config.toml
dataset = "strings of digits, spoken by a formant synthesiser in many voices"
spec_augment = false
win_length = 400
num_classes = 41
kernel_size = 3
stem = "single"
init = "kaiming_normal"
muon_scale = "spectral"
learning_rate = 0.033
adamw_lr_other_params = 0.0018
max_grad_norm = 0.5
batch_size = 256
lr_schedule = "cosine"
final_lr_fraction = 0.05
adamw_weight_decay_other_params = 0.05
Rows from block 4, named by matrix and row number. Each number is 500 + 25 x the weight over its row's rms, rounded and kept within 0 to 999. All counts start at 0. Numbers have three digits each. After the name is the row's rms in percent of the matrix's.
# fc2: squeeze-excite expand (model.blocks.4.att.fc2.weight, 384x48), inputs 0-47
fc2.130 077:509483492493533508519456525473517495508411488471481462499486504485494488473502462496544500522537491483468493493516492505509530561516492503510501
fc2.131 089:504501501498485472542485481512486507456580528488530511486467495499485526496480493546527492511538486501485430502475504492498466490535486504505507
fc2.132 076:479486446490475510488492527463495499527549540490524493536501498502461461499489494511487507493462505551493476575533502507509499490490517531493490
fc2.133 095:485489497500501521487515487517480498547604523499518480489500503514520455486483492479515486504506514541466486467513502503503493478460496449513508
fc2.134 086:502478491523522508537494507531479504501464431508491472508477487473465467489428481519487475515491478492497465469477515498529517503537528488517481
fc2.135 110:451480503495475511509471510479512509527469563463522551464523502492530519502520505516550488495486470500546473509510514493499497517486539522535503
fc2.136 119:509496508486510490524536529490493504517622520515526516494515505501526474507495481499504513492494492509486468479487538495507534510511467537502504
fc2.137 114:521500478494519537539524527520482498539599517477500516523467492477531499469532497496508472478500494528494490486511512486499500537512468497476509
fc2.138 079:481508483498446549499529462539522491492526496469516535553515512508510480480486494510517520486450555500530525493487536472508485500527487479509492
fc2.139 068:486494486481498522488500485457527501448535528519497515516498500536564438519476530525459504500486479498477458513492516498482482485492483476463488
fc2.140 097:507493469514507501508502509489500504492627556499511512488511501471489470497484493526476507496520483473502533517519501508511508502479479505508526
fc2.141 104:492517501509507501476501501447510496485608486490512511516516489494527563500505451473511509486544523477501527509507512488508504493495510497505517
fc2.142 078:526497487518496511471506543513493492472574500457484482547518514526498492484503497502525496509505526465468529473516495502509459520456449499502468
fc2.143 061:500489474508479528505500472431482493490567526505508495462475484540508492483553515509492497529465498538516477483471510508514489506461475513516475
fc2.144 097:476528510496516576490513483499494504459507483520447504525488466510475488504462479491538518513496497508489567502499485495504545516508490543524508
fc2.145 065:558511489495475525463526471500486507476523518430519533494514508499538477507506483497516488504499495505504517474526510505505500512430486454463471
fc2.146 127:496502504507495507521510488436490500503486487516479521525500515539495526508502542501510498494517494509491486506480480534492379486502485511521500
fc2.147 071:413525472495497516475493502455495494482481560498488514502482525527519466503507507484518504527487512486471466519501497484495447480490526473484480
fc2.148 072:482531522492487467499488516483484490472571509486513484528480524511422544502518518511477514511492484504526535452475485507487508537495479513495488
fc2.149 086:488502507497471493494500492479495499509581519508518486503489482500388485476499481496498484514486499503504439508511493510506481499495480512503528
fc2.150 073:511522468522475490491459558491484499487489523482548448521509507485505479496535477465520489514504503539557471512486469527488535509490486492480474
fc2.151 086:475511511499493467501542529490526509535473551480541543493503511507557527508550528508493515519494534504488482474510486513488521532453510488526500
fc2.152 057:499528525508490484464473501532492492519565420469516473541539527509518490506486482487485502508517489490540515487501531476520478469504491488515479
fc2.153 084:487509507496503507534504474507494496502579486463504512480512511495532497496502474530536500496566486486498506495494506480507493479472466576474529
fc2.154 074:470520546508510495490507526482494503529564525472525512492521534453538510481536476540480496536502528483468526488493499502509541488489484477524474
fc2.155 068:496478501507491474486471483538457504504559513533475512467501485504476487519532493490510539526511507530577473501506495502502525497542546512512495
fc2.156 113:514507498506540519519501497528505503530576584491436523509520501495533529510514493513481527497510485522493510501499513511502530524475503499513524
fc2.157 075:489484535514477499482471495477437507515546492496521461498499540487517507492433479481500510485519496475562490458467502510498510514527510505480481
fc2.158 084:460525476493505488501482497508489510500615506510474491474472483503462526493489498513518491493524507516479521512458485486511483471475482466494502
fc2.159 075:473517500514512493499527505516471511525600508481502505514474503488549485525478516475511514525504503523481515486480507470491474460543468529493492
fc2.160 054:507539481522522529466464518460519517523502514481508471531511532496482426518480503517462518506496488491534517545521482509498524512471544498479501
fc2.161 071:478469482511532506524461527528495500532554521538519560521504511489501427512457491471512492510497501516485519479508498515503511519509514462514519
fc2.162 080:530532508510514532524475475489480491457537520538475480507526500475528478498536488492549487472529490423502516507498508527499516471512500486508463
fc2.163 156:505486519501495498481511538515515498501621505499507469515494493493506486481438529453512499499476498515490497494513506515499476495492495520472490
fc2.164 159:506481504499478500510495508508490496479634529514509524475503509489491449503535490509484510484494525498505537507500513503506499500492500489526502
fc2.165 097:502511472488501504454510512549503507485582455488521513524512522511506498505591516522469493504494498514488504488506503502503516502516527505473520
fc2.166 085:501474539492526490495495491563478506508416547520512476483482505502503540496565491505474479485504486502489513501496485500488548505485481495488500
fc2.167 087:508473478483482516531497495528503509528435542501507486534507503530514521523495500473540488503569505512548533504501497505519523492466452481498503
fc2.168 085:505485506511485488494498503461507500487517523499486463483483475508557537510511490486482488507531460502465451459486491500495484559518468433479510
fc2.169 136:515499508494507507523494500520503494490357473517488516520495484486454518495481497494500525495507504490510497507484496484507491484526507505516496
fc2.170 180:494490500499505510478485501525496501503348518490520505511506507507486483490477492491526502507494486502470509511501496505501500485504500480502492
fc2.171 107:505478477508498492503497516469512500513567540498510492497523499490486472499568493548511509512523538496499509503513503517496593497508493490476508
fc2.172 081:496529469474502511458481543522462500531580500504486482514516512479534468519461506499483494490500515467468456520483496503509548491507492489483503
fc2.173 088:484518530517488514564519499461499507464496518520442524474523452503508485513526504492510512508483546523517566494500497495505508497447505504509514
fc2.174 082:479481540496501480503484570495486496525525525531521469438470500502498518495531490501493486472462495512501542538454495480500486533474512527493508
fc2.175 097:490494594500515512516513498475497503537576462523506510508511511490510482496486479506532492497491496494517487511508507491499454502557474496490472
fc2.176 113:534502457505505493573514500506513489530472512490538478498528532503481518508509530514506502498505486487514515518509491515506582540528497449497512
fc2.177 098:483486531487501505474464509494485500520600493479519503478504492483420510487514477492475493502479526517479507513465505478489483508493528524515500
fc2.178 096:477476467502521472474472496483501512470476509509519523505511450493510464497493511508489504491493488512508548503459491514514599532529481498482521
fc2.179 100:478487484508511506482480512475502496472397535457526507511484497491492524477523488540516516519535527473526490505503494512500489521471529499487464
fc2.180 115:510493492495484507470491518515506504547605549482498515519537460510526504494529493491507469482508518523479501516503512487496509516514533529519486
fc2.181 087:521483465493522521523474502506495499501440507521514468469530481512460540494494487525522501506542504468471526448485477495499562496487503461488507
fc2.182 106:530480529504486486510486474519471500523498550526529463534468504504542498490477503438533482513508514509516521492510540525504552528458517503483506
fc2.183 114:493473537497519506467493517529483499514502493515558518539500549492549521518510500505485482510524502508491518517493504497503576503477545551518511
fc2.184 064:484522486482489523501460514515521480500500489499484519514499540535512511521510519515498482506491458441443494506478525505473557480521535553532504
fc2.185 097:495490511512476486503493536514512492534560554481525486483493491467538544496505518526522489513510509490507459493464494500496564511514447508528496
fc2.186 098:492504533505518524507495549536490493477557446499478517537502471502496502493503498482490425514530494532510491488507512500504448493547501480511504
fc2.187 105:535501464491509491537489449533502504504537559498570466504505497493513526514460507502495500523520478488500500490474503484506454483507493547475520
fc2.188 077:503514524518478497483491522498507502495585402487486516514477515517503519493498501491495470495472486488483490509487517512477531460486464510485484
fc2.189 089:495505519499489494507491481519505488514605493514510497493512520510551448499524498508523500487494471482499500492511493517508563456458494496495503
fc2.190 080:555521526521474488538474523531492494510534493526519489519524470481520553497468502481486474459478519458486531478489495486498450520503491475471508
fc2.191 088:493514507491531524459503505542490497447608529471494498492498510490497470509484491493530518510526502509527516500522492482499525514487501492462492
fc2.192 100:464488510506519503495504491517510510522375488492517457492500489498513484508475503529512517500459502493535507505506503513504522482535489483522497
fc2.193 097:519516491500515559544468502506509495498585494495492511553499463519476499471505507473510490539498472506525498506485468492505471519463473517511495
fc2.194 119:482510465489491522482525518479498505532607546501531466504509511508542460509501475503502495514513513489503525498498507506504479529528513491471485
fc2.195 072:501531485517502513437505503495488491481511481482461478462533534486494519521546495477430476488511473530505469482550482488502468488489486509486515
fc2.196 097:458468544491506506494502517529467507515480552509493513503484511482538539527573505503490486500541543480485467529531501523504480487504515497484520
fc2.197 071:497487483496492491474508513518493508532530539493544526475467497481508500497463506467435502523474532488496459504514478505497573511487530526476524
fc2.198 079:491530515526489523556495498513502493483524567483484525520502529507506524517540494483450516512478519448512504513452497481511473500466528508466496
fc2.199 102:504499459500486468475472502502505500475586486501522543501449487478532480490500519518523500492519527540501496479506493507506488479461501553493529
fc2.200 121:493492473505495539498490535494518502504598484475521450490515512504456480502539509493537491481478486533490512488534507521495538501481483488495496
fc2.201 116:493468529505498532530497497476507490508595482512512516505477489514511461514501525507438506505509513495504530514489470499505480491498481555537479
fc2.202 114:477487487499464513498492566462482499496588514468470491467515489480525473483504522517499517481490490515488487530483497502497493558465498496506492
fc2.203 060:516483509510499498474487494517493493497495559470495564530491476522571504499496524490518494473473522503465499489475553496509460503530526511481531
fc2.204 089:502520464493503522520512494524485502528516572511507519474487538481548519516463502502452496503504485492504487516482535495498489452521463459455504
fc2.205 096:529522536482520558494471466482494496518529458513440478502475486521516529532516524501505465498466503513501508505528490494501490512484480566504527
fc2.206 103:547505466486511506485472496538503502521583486501494518478480504506457487525513502499500497487436473525529464493482520518496491509486508522481454
fc2.207 125:475492472514489506505517485512506497503592517508513514517492538509546477468454525501495503530502498496500489494502493497498582521499478475480490
fc2.208 098:503499475496488518536507493456508495473570524453472509551488477540521547500517518517511524518526445493511483500474494507500488508505476528513492
fc2.209 094:515508446510504479490515527558503503434474453518494511485508461487495536510478494518497519488437519492450509498492468498497514494519494517492515
fc2.210 084:497492506511499525530485516524496497501586531426525534516498507504552509492535489509506479489511481519495505510507509515494479476553484484525510
fc2.211 119:501499535497511471509491492511510503517505434546527561536498507517463502498472496495465493482506514472458528456493515501504539503488507553486487
fc2.212 069:492500530503500505498498512491505496527544497515459562492527483489547502509482499495560486503430520527506506548519507500484549515474505496512494
fc2.213 063:521506529487516551519527502502524505522514491502450544516496467501462551549543504517478522457501502491504494504529478509488487459511526503460505
fc2.214 110:520541496507506528507496486535485494480588540496494493508495517464542511457489497491537531497481518517515491515523509494491523476480509557485512
fc2.215 116:494484528508482537500502484526506493495444512518505529485492529493520516483531472500509488410519496499488487484506517484495495532573506510487536
fc2.216 075:508526536511514487484517538558499505486539547518519517497513509489530560532461495538487518466495468540494483503479466491488525531495497497484498
fc2.217 091:468478530493529500544509542526492507507552454463526487534509486506533491503488493489481482500489512543499490482502509506507523459505462549552493
fc2.218 103:510484497509511481480476543508486504511432505533500499509498503489535515477561527514518473500468513492503509537486458515501425520518507531503492
fc2.219 095:504506492501482519472494496476507498480576446497494491503485496508461542485535505493492495491466493491496512507492503485498539517582540480484473
fc2.220 105:522503469504518487496493494417497499497453505500521445470484518488509492514457425503518514483459489503504480485500537501510503495476507502509520
fc2.221 076:489504584510476518529463495525476501476562489500481498504507518522530457521524481493460507499491498505494507529504516482503506478475520550465491
fc2.222 075:479497562513498493493507463514520501515522563503479530452467515490524504508498502475505496515497514526500448493480497514496460444467467482484519
fc2.223 104:510487505480488520504505540503506495508490530470512465511516475490581503502466492512481521529559535495487540469482510495497519479490514474442503
fc2.224 142:511488505495493511481529492495505504492653478498499513490507489508475532504512506493497490503508499511476485500501502489497514504505515500505509
fc2.225 103:500515516504489521521491546535496498478605529505477506497515485508508536511540502495471482507503487541506531506515487493487491522527515524535481
fc2.226 078:472530508507524479471479462473507504493417449522507512473529502513491486514531517489508480509501503493543484511472494498491427491502499490502476
fc2.227 081:486505535511502507534504510485521500493613457502503490528507504480535506516518490496486476476459477512482493520498491513500495492547506528493524
fc2.228 124:499466473492484504485519515519492504513636517501524485483487513498527490520476506539510505508505523498491508481506497495507505480507520521513490
fc2.229 096:463510483512494488520526542495487497516608523487475447493466496512483520493536495501515503514506508521527500493526544505499496496491499528492490
fc2.230 061:534516490526494544494521504503507509457548489517524539495501492503511519506473524485494506481499431484443519486510505533479488515463455534475507
fc2.231 142:472448483495522505493507525486500501533436468530521477541514511501475502499554495503568500508509519488494505515502528489506553505515475470499508
fc2.232 076:499492467498499523477505517510459510525620526528488502476519536522491474498473498498476496512484483505485503529490485514504505532488520502494495
fc2.233 070:496530483501495517471449544525479501523575448504459492544481490475471511465508498496466491520496482504483519509505517502500491503514514485478455
fc2.234 105:498496479506498488541517500505495493520571533518528493519485476509550466512483520515532503485494525486520500514519511489501465484471479424469474
fc2.235 131:499507503483506538525497518512509499498430477511497528549518482487472518504431500500506493496492487510493449515478476477505440486510481455502520
fc2.236 067:475484556482483510502494487501507506502410491498482484522515512535575524514531500493490493493480496519487450494510511488489477476498500517530519
fc2.237 091:544495522501502515535469518486509505501399525500484445498479490507550502494501527493503493495512474486498498510504468514497488486489488533492548
fc2.238 107:495483460481524511476531499489504495543601474489531488461513491498508492498516512494540525497489513526524524514530498520501528482519497501471470
fc2.239 065:485538484487521495520489493499512489539596514485516472517468515518513482514500471510525470517501510522511463497532487506515490493451552489486510
fc2.240 120:523496489493493534486513517530490505512454468486466499518492563512543526492517513516532511484520550507463552492505523472501527493544488513470486
fc2.241 112:503499498497495490515498534515505503466615515536538522509498486493541477502460503475509490510501531530509512506507519496506515482460519496514502
fc2.242 128:521489529521523491518521507489525501484594535497536482525513506514523478489466497500541487508523504505478511528528498514495543546514520468484502
fc2.243 122:496551546502492461494494494503495495517576542477531515514515493484523503496506495488540497498504503510498470518509523460511487506476458436494522
fc2.244 072:544523483489514538455535531467494496535584524511485508552492489486485501510472505508479486498503476525490462494509509518499502493465506480469507
fc2.245 103:482495476496505520510519487514523504479448495471521524527522499507553525499495491482527505506518498486482479493506497495499541508505460399463497
fc2.246 096:477454485512513533509487512518476507517574577528528507533511503513533499502467506485472485492519490510507536491502501509505458539512490522496497
fc2.247 093:524481517507502501509492492518488494549494466506504474543500517517502520495509482499498466486520510482435503491505507499503591509494435469509490
fc2.248 086:531460509510500483516480544501496499500606480519525510487493530470488481482463505476509508494496523534490514483500515447516520512488502484494495
fc2.249 090:522476537490475503496505512526509495517556510469523538499496499498477545479464523500557483532523458513499553463513462510502472504513492505498519
fc2.250 061:468504531474503484478513514492480509511607480484483479485542507472539508510456513469499497499487481495492491485519525503501511452503502479516498
fc2.251 087:513486506490520492510542531457498504516565506532495501441497517481557487492529513524483508497572520504487510492512501487498475502494505461479489
fc2.252 082:507471483524517484469532478520480499474548484459510521548502501476538496493446499499526494488467518455523506469535457517509499497507518519539488
fc2.253 088:488469531503492501561520511509526503541513492495524514481535520514523483522506497478499511471498479487470581489515483495497462494548498549484497
fc2.254 116:535533468499472488509495474509506504482563517517491534517496486481478515498521526509538490492487466524475461489502489483500449458497482555535525
fc2.255 138:492503457496498493511437501470519497475400517492483525520494485514490510503512480474545493531471500493502492519531491512501527521493493519469512
fc2.256 107:509487510501506531513506482485505496472613513487498500506519510480519517472508492474490466525480558480494468499502500498510554490508497523509498
fc2.257 094:455520486497483473502509558477505491501503533495527418492500529520474465506445502525484499476487515493473474508501478500500512497523496449482492
fc2.258 094:483470493522506489533498555476505493468543514537508530493481505516506546479524528473495461500477469517489494497538492509496555527455497527530506
fc2.259 098:507463501504500538515492502496502494470571517510535510520511473490559529502514488497488520478490555507492504466523502505507433460489487515517504
fc2.260 092:498507503490523503518510498488494495463398471522499484509483533504499503484492465491521510512512500519458493507481497508499426508526520459478497
fc2.261 093:477495513492504520513501510466520506470545454472501472462549488494524514500545508520499486464532431508484528511502527496504512451520493516513517
fc2.262 138:492496475503504531483506535510485509512633510489506492479493516500539466510501474506520494482494485521485514525501495507496517521494489477494495
fc2.263 116:443513506504512506478476524530482503494580481507532503512503464518501470496534494462494479486531537531477503519491505496499519489491501568508501
fc2.264 119:499515483508511486514513503491499503520635461516508511487503497501490467504481509512509495530502505522479524529530506493496506493515531494492482
fc2.265 073:531492521502495509517537520477473510504523476488532482498489463481524466495485491521494493492455513510466453464470475498507498524537492582506480
fc2.266 116:506505453490513491477502507526484499514539459451474519526508480493479497465527503514515531466507507510501467495486500500495537475566525565495498
fc2.267 108:489519492506518498558487443517493504502544545501483449509471445473471523494478474484458502504513460489479482504492511518499465477489497514481511
fc2.268 083:528507467490500521489486516542488500520563481513546532528536527519481503497522496489503507499495503476492473483558512475502435493543507481496516
fc2.269 071:508482507480500534474512486501504489454542542502520488461510498506507488549470506488554500512519462484443490510494446549493492501513476508484484
fc2.270 116:492517464488500508499507498485523500495439518512488546513485524510508498494490509527533488505502535518507544501526452492506490502473507444448434
fc2.271 122:530511464506478487526487472491495505499475462469485489525487539494573479504493487483471518520467516487482559491507490485505478482539514443495490
fc2.272 112:520488501498502521459507515520512499490607524497507449493490487485548531466519501496535482492481521477481500528509487498513497489486522489528488
fc2.273 089:491508548505515449505506524557491504516529506475501466504484534459538446504548518487490485528470467509498506497506512520511506486499504544461501
fc2.274 081:488488515503511513543486508413510496516417486513505536492499521501499472504480496477486523512463456468490483529499504516495519506476500492478487
fc2.275 076:480468517477498507515484501510487505488538491521527508476537471480474492497541499551505505433571528510503499527492504514495516485494525453506469
fc2.276 116:508499526504485521480543554548496500479570484524489516501527491494549515520531503497495488517503466480517506480467482507495503489469483560516491
fc2.277 108:512496435489512473501510498525508499557580524502552504470530510510538504501470493498523488516532513522506489481520518489501540517512490511483494
fc2.278 083:509526498490508488533509537526501509518564544480530480513527523478492532489557524523527487510500475554506507522483479504510481510451518518498476
fc2.279 099:493493486499504507503507556503502497495608536501490515513479520489466502473480503457484485512490524534481473526541499510492478523514499493478499
fc2.280 115:511489499501510535535511499458511497522598486505504476484479522477486500527471502499523498448493455476515489505491498502500546519459496517504501
fc2.281 091:479482512510486517563527471523496509535501472436485501459512540505554519510538477505474523490516532520489479505467476512492514494504498531515481
fc2.282 069:453480532506500516474498527539502491490559507471531532503511525510514514480528512496514527508472509491479460506532484500478456563470477474504484
fc2.283 098:518504492496502505554450548518509502519436546490524504473513498486542484522482483525510483495494501509480462511489551513505463503540506509495474
fc2.284 087:497501493494502536546497496530486502485575545494493472521507493480527540505582500498505509502498482477488476518469488514501524491455499499477497
fc2.285 084:472500518499544529449493506514487501490445496543507487549495480503546474515467520492556483518487473493521526505523511508514502531494532486476471
fc2.286 103:524503538492514505506483539503496494496610525551483497484501483495525493501477507466531498499485494531471520500528519477495500527523489505516516
fc2.287 097:501522542504487497507524504485474495542514457516545482529481517501561516507526514498468509496518537565476495533526505503504551498511492475511503
fc2.288 151:518481519513497469469505524529485499507566508485443473478488505502542541503546506503500484506519522528514558488530494483494517523479514541489498
fc2.289 057:480505470496528483491470511517516493482587488513534491477479481512496506521526535506512516514492529488469453512477526510501535499554485499474465
fc2.290 102:493510481501498512466472508491481502480629491524513491517503477484508515504505509489531478504524492502482474504510517521500494452507480513507520
fc2.291 108:511517490496506498518537490528500507510381501479498484500486514494502530491499486501495510510499500482507548480530503489502466530558511502484495
fc2.292 109:500495512505497519515492501518496498537610477511478478502505517475492465486530493505451488494527484513489487508508498518502570488501511525493490
fc2.293 118:497509498508499503456485493489485513531619518515500491451497522496493484511474492494508520508510464516489523497502530504498493465509459486493484
fc2.294 112:504488512485509501470515512573515497533595480500485518507470486487490545497517501504476488473516524510533493501489537501490501483505536495523523
fc2.295 077:504466489488502517492466465543495491490520518529493498507512480506548546498479505457504490500490487544479471496522492510502559495521466463437500
fc2.296 097:486489530512486507533536506506489496487572465483522499513491524499505470509493487498488474507497490487490526492484476518505464493395513501505525
fc2.297 099:503506528494504506527496507532501507497595537501491542492520517515545555506478509530538514474498510499508487475472491504492507489446500500504497
fc2.298 107:496501463461523485511451515522480494503565449503486495507485485501551513510446478512516495495444504530515496514478515488498498525501482544504499
fc2.299 086:503512561481510532529487463538517503515465473452497537526523500472543536504473488480497478524495479528448523523516497474497491505476507500506485
fc2.300 104:511495497523476504482489531503506493506630504521528483482498504487512532492498505488532505502510496483487473497497495499500464506454497474487491
fc2.301 098:502487489505504539489509501546459490535574532485515499485523509502472457478499490466505522491537500502473480496487518529507564506502476537506487
fc2.302 076:506502513493482531428508503532495497490549468538492487506494516500485488509542496504518499496540456529487552535547518468516494510512510532491511
fc2.303 072:511513498510497496541491483506495509483480536502513526484488489481526479470543496532425455493540495443496504503436501515511519515485491520482509
fc2.304 073:451468513494493486520522522506492484528524495494514479522523505513530502508404490449492487479500495516532507483485532508509548535493515522503511
fc2.305 077:484498476494546531542517504536490511520492539508480495465540495479532541476496468511500497494526506526484458485544507524495449484532515539489516
fc2.306 091:468482549497492459426497542539495507505566495486500532483484473519529496490553491508495509504506499497484529510471497476496506496472522521495509
fc2.307 120:535509510504514486486530473529508507487549537496522483493532505509483554503496516519472522532577514504498495480514463504497516492534545515462490
fc2.308 086:489511441517472499468521518482508498482561439512499488522492491504514508531507487467499500497498460469541501497499487495504480489520490425519519
fc2.309 096:568479488494523492500467503484498502485592486543517516505487501494506481491507506500532496521510501495510509496472519492501422509478502483473505
fc2.310 083:505517487502494500513502514507496501521625524489477542502498508531515476499463480487494501496518487479476541478497521517496488488481522482508483
fc2.311 089:496467530506521498542517493483488500489566482524504492527493466479564494502541492513542494521450530529489499493493467499502466485494492508523534
fc2.312 123:510538517492490486486508504536489497488580492497532480509527488488547554492443504482500498513479469487484517492482481484494469521523489460467488
fc2.313 102:482458517478533510488522466461512511483598501473477509495474525495510508515493488514495510518493513514486505511482531502495570525504493496469500
fc2.314 066:523461463492521514475497498510486499499524526489509525520508512481583523479451476496505504514507518436471505474518534510512465504484539506491509
fc2.315 075:499488492513478491504474495504518505505468430482465479508526502518514496505529465456523521509419492473506515477528513555500480503514478515480503
fc2.316 125:471484469492508495480485528508495504508386497515512539515486505481554494495478511445517501498521513484490515520509511494502527483517514499486506
fc2.317 090:490511521515496490505516497461522493540471531471521510472476505522537524497452477536528510514494513478499509514500502492497533576520502435519509
fc2.318 084:499471466498524502499520475548520503493557523514529461518486503516511478488462477466521489506484524506511455486473509506500567507452470498502512
fc2.319 084:557472481503505461519512520453518508508563460493496474521483467515476531521492487489494480496468485498450471503491495490493543506478454506495496
fc2.320 131:424499487502515541516511487508505498537454524517462517522496504511515496501550509496522517527484507450517533506526528506503537465505498546508503
fc2.321 109:537515557491529521521483483512499496475497529459565543514499525499552449510477486509509488476482514515486502492484501486510445505492504529499502
fc2.322 095:494490507501488489473518488510501499447505499468545489492541500495468551504540496523521527442503512475500525433498494494496520523475498449513505
fc2.323 091:511487432493507524490482509509495503465511533473541558490530517468572512483468483480527506507486514485482522496494548523503511481493491501509500
fc2.324 097:493474506509478502483511520478488503500635468511488484484519509485481482508466509481524483505468499498507498504485511503504472491507519504520513
fc2.325 090:509473518508500489461503491531504500481594498519524478469508505526522466494455526493516496477509515464491480497521481515506533516494497465449512
fc2.326 150:502517511506510502493502537526501500495640519499496508522506499495485513504520512522496501509506518492519466470513521506504474510497515519519497
fc2.327 071:498531462484504479481501523469503512480586530504482495472522530494477525488525510508442492488489507521523497447534518496518506506500485494464478
fc2.328 127:494490502494490473483497429483499511492420535495489501484506500493551546500533503514515499513484478442472456508531514503502500492513491499515512
fc2.329 098:476512496501518526515489509532498501496602506461486502516529508520479548497533494504501508494513508505518508514534506502494496509423528491502501
fc2.330 118:487499498498493521500479473512496504507444564494472461548464466549515524518516513525468498521521474526550457497504491510495489480505484507490516
fc2.331 101:521481506518512485471511502537506498527616514489507490475503512512475469511508477489533501506508509477523540470482495471492467502507499474503494
fc2.332 078:532510468514498487498509496514489503450615481489495515472508530509492511505499526512469510501515527498499460499533479520503514514531475488504513
fc2.333 121:479497484508518566527518508524499496506429540486457514480502499490490461466474502490524477489459525509474448512480502521503506491499476468491506
fc2.334 129:514478541498503493532482510530513502487596503496521517519518433502559545493484491500503495506485530515504508483502501494505490479466508497487496
fc2.335 124:498475521496509516500496522524502496468365459505496500512510508484506489468505487479492498513519485492478470495506508496512507482514525505488511
fc2.336 085:484442525503501495489513522513515496490462505450446512513508517504538543481522508518479475485478510449483541501490497505504430497506508484496482
fc2.337 075:500526536480496508507477471517483500533480502524497543449494506478484522492559495479495493502477545468441497477475501485491535473459477487474508
fc2.338 120:506496453510489525487467505556510502560496500496495506515521499502555469511528472500519507503542515499476505478513489518508492495486426456503516
fc2.339 075:534494492507517497505467495454498503511516422494510505520488474496462498482447502486521491490479496474482473536527506488517544460482448482488486
fc2.340 135:508480505506502525542487508544497497465600511522532518517491508507562492504498522481525494515481488500489507502514499495503481500494446469517513
fc2.341 078:471497499509554520523495504444509499509531527482509501437535499500525529490510473488550508502495524509491451496486515494492572496508510516494496
fc2.342 084:475508491516486517509463527475476492467600511467488525480479476506537500494478534492525496493502463503497516508507496508517517487439488505507487
fc2.343 112:500481498507490490520465502531485501525627520496506518495503511520547486495513507493495490526499484481479492495471518506511496506507470501537490
fc2.344 076:541518517491539500529502521507496505481548527526488541517482475490486478506523495512490485477540525517573534503473519495496452493537499516525520
fc2.345 082:495491470511489516490510490529475503482495415453516542515469491532486518498465494486474482539457491521474450485497500503501505481515540506518499
fc2.346 068:483491536510492551562527504474487483502560506541550498503488536531533517524489506516529497501506479503520461491495479489499485514513467536508518
fc2.347 072:495478493490492553476502517507451519470510500546507486477507526492466470497435480495499499481476479512490458467532519480495471472498555506493484
fc2.348 096:482526511480485476485512515492499500477449577514466521491520498473462524497467477511533523522490489490483484496484484481491539551515487466468522
fc2.349 096:490506499496513495528479529478501493522590509493555496555492481523523433496532512495509506504503511537470468504467491505494496501496501490504510
fc2.350 076:450481541502502502485501470455496508506542492520509433512528496502493491504488518498474477514471549539504518515504441502503524537481495472516488
fc2.351 119:474505505506515485478519492469493498527568464481519509546475518499465530486477513485517512491487521492517461491509502476510494506478469584527489
fc2.352 093:512522502490523483484490536512444495471564490493536518486512502490558461491519494501487515489460510523482552499485486453493534508507529510505517
fc2.353 084:537480481510493501514515485507520498424523530484533550489502495495526514494505501507531530503479494475508471473461456468506452525525519480500531
fc2.354 200:502503476500498493498494498508494503501343499510504492507502497494506501506468501498504506510506501488490510508487500506498522495543492503501500
fc2.355 151:509505489498487506460504497504509500501628495508476514448510488484503478495460478490479513498521457519505495491510516504501502507480499491477505
fc2.356 065:492520509504496470522498466446520494515557451500549462464481472494485478477534514493523505514547515494477495512537480489500474500497466506487471
fc2.357 091:499494509513503542454500531507479506499450552506438517486474458481501495501505511423474478504487526503492503466503519494507506534481492508503522
fc2.358 084:476508545503473504541510507492536515487565496464467513476517500504502520495496499493551501523483512518477457500511506514498462486448525555489495
fc2.359 132:494524472491502496483485508517482496507391498489487487506509517489488534503505507495534490498489499468478512509482492494505546511579511504483521
fc2.360 101:534496513495507494504473484482507501529634512490511502482527505493508508503473484511506526510513513492499512505497500501491551476497491515476513
fc2.361 075:504484538507466487439551499503502502494473495505505522486572499497534530512552492508467527523497508503494514515492527507494492494507524551487460
fc2.362 083:512511468501486522521503494540483495488537491511490503494546487503503530489592504523496513510529493454473531490496492461508490537447509519501490
fc2.363 066:498501473519524496474526488492488498549552493497530484492468540491568455519443474509493508515497487456495505511474501514498456498471498490513495
fc2.364 071:488517462493507474491498509474475498468578483507522485499481490494506465520490514514493480504504494415529488495531508513500445520473495481487522
fc2.365 151:474485498500503490484487518524496497540438547506518535498494500501498561495516497426512509502494495486438515507514514513501548504530501480497496
fc2.366 070:516501505496515526480502520482516504478510523492513541508501490505475463511443500493462500477562522422497459484488495501497513480503506507443512
fc2.367 105:440518441499520479515485495477495505466549476511519491496464519502473457504493512509513500523493559513529503494538524477491549514491488487479493
fc2.368 111:514529494510502531517501529547511496466575520510474484481504494508539541507541528509512518508506508480502524489515462504496436507471516521525512
fc2.369 084:483524504511502469460490495522487503537551515518471502475494475480513493504454493477514464499455480496487499476495501483480407505481476494524499
fc2.370 101:503489535506506452522489534468476499491593474487493475512513507497487523500451490443464504506495515510476494489528522488497516471480499519508515
fc2.371 080:510498504488507520473506495469503492540478483452529527524506469480486493460537496539498515483573534494485536467482466491487456486512507485500477
fc2.372 078:488508479490491500445489497471485506497609496503506490477499487473554448496473505493532488507492509488484469500521492518508477502504482520487497
fc2.373 080:496456488503501546519528500473508505487516489529512478494487545494537567483532495494460496532478517548472452526489480479512499500463489484513502
fc2.374 133:473511502512511496495519506519488494484396501503511531496514515508551567487509490473491487508495475471481529518501521509506533523505519521476511
fc2.375 109:503474525506503475532518516505502502489532486490482513511468457476415570538506523507504495492483509524496500514521486540506502510525527534497477
fc2.376 124:468519501498506482501505514545510500487606535512511519500520508517540517486524522507525485503488526529516543520498500504497495527497536523525516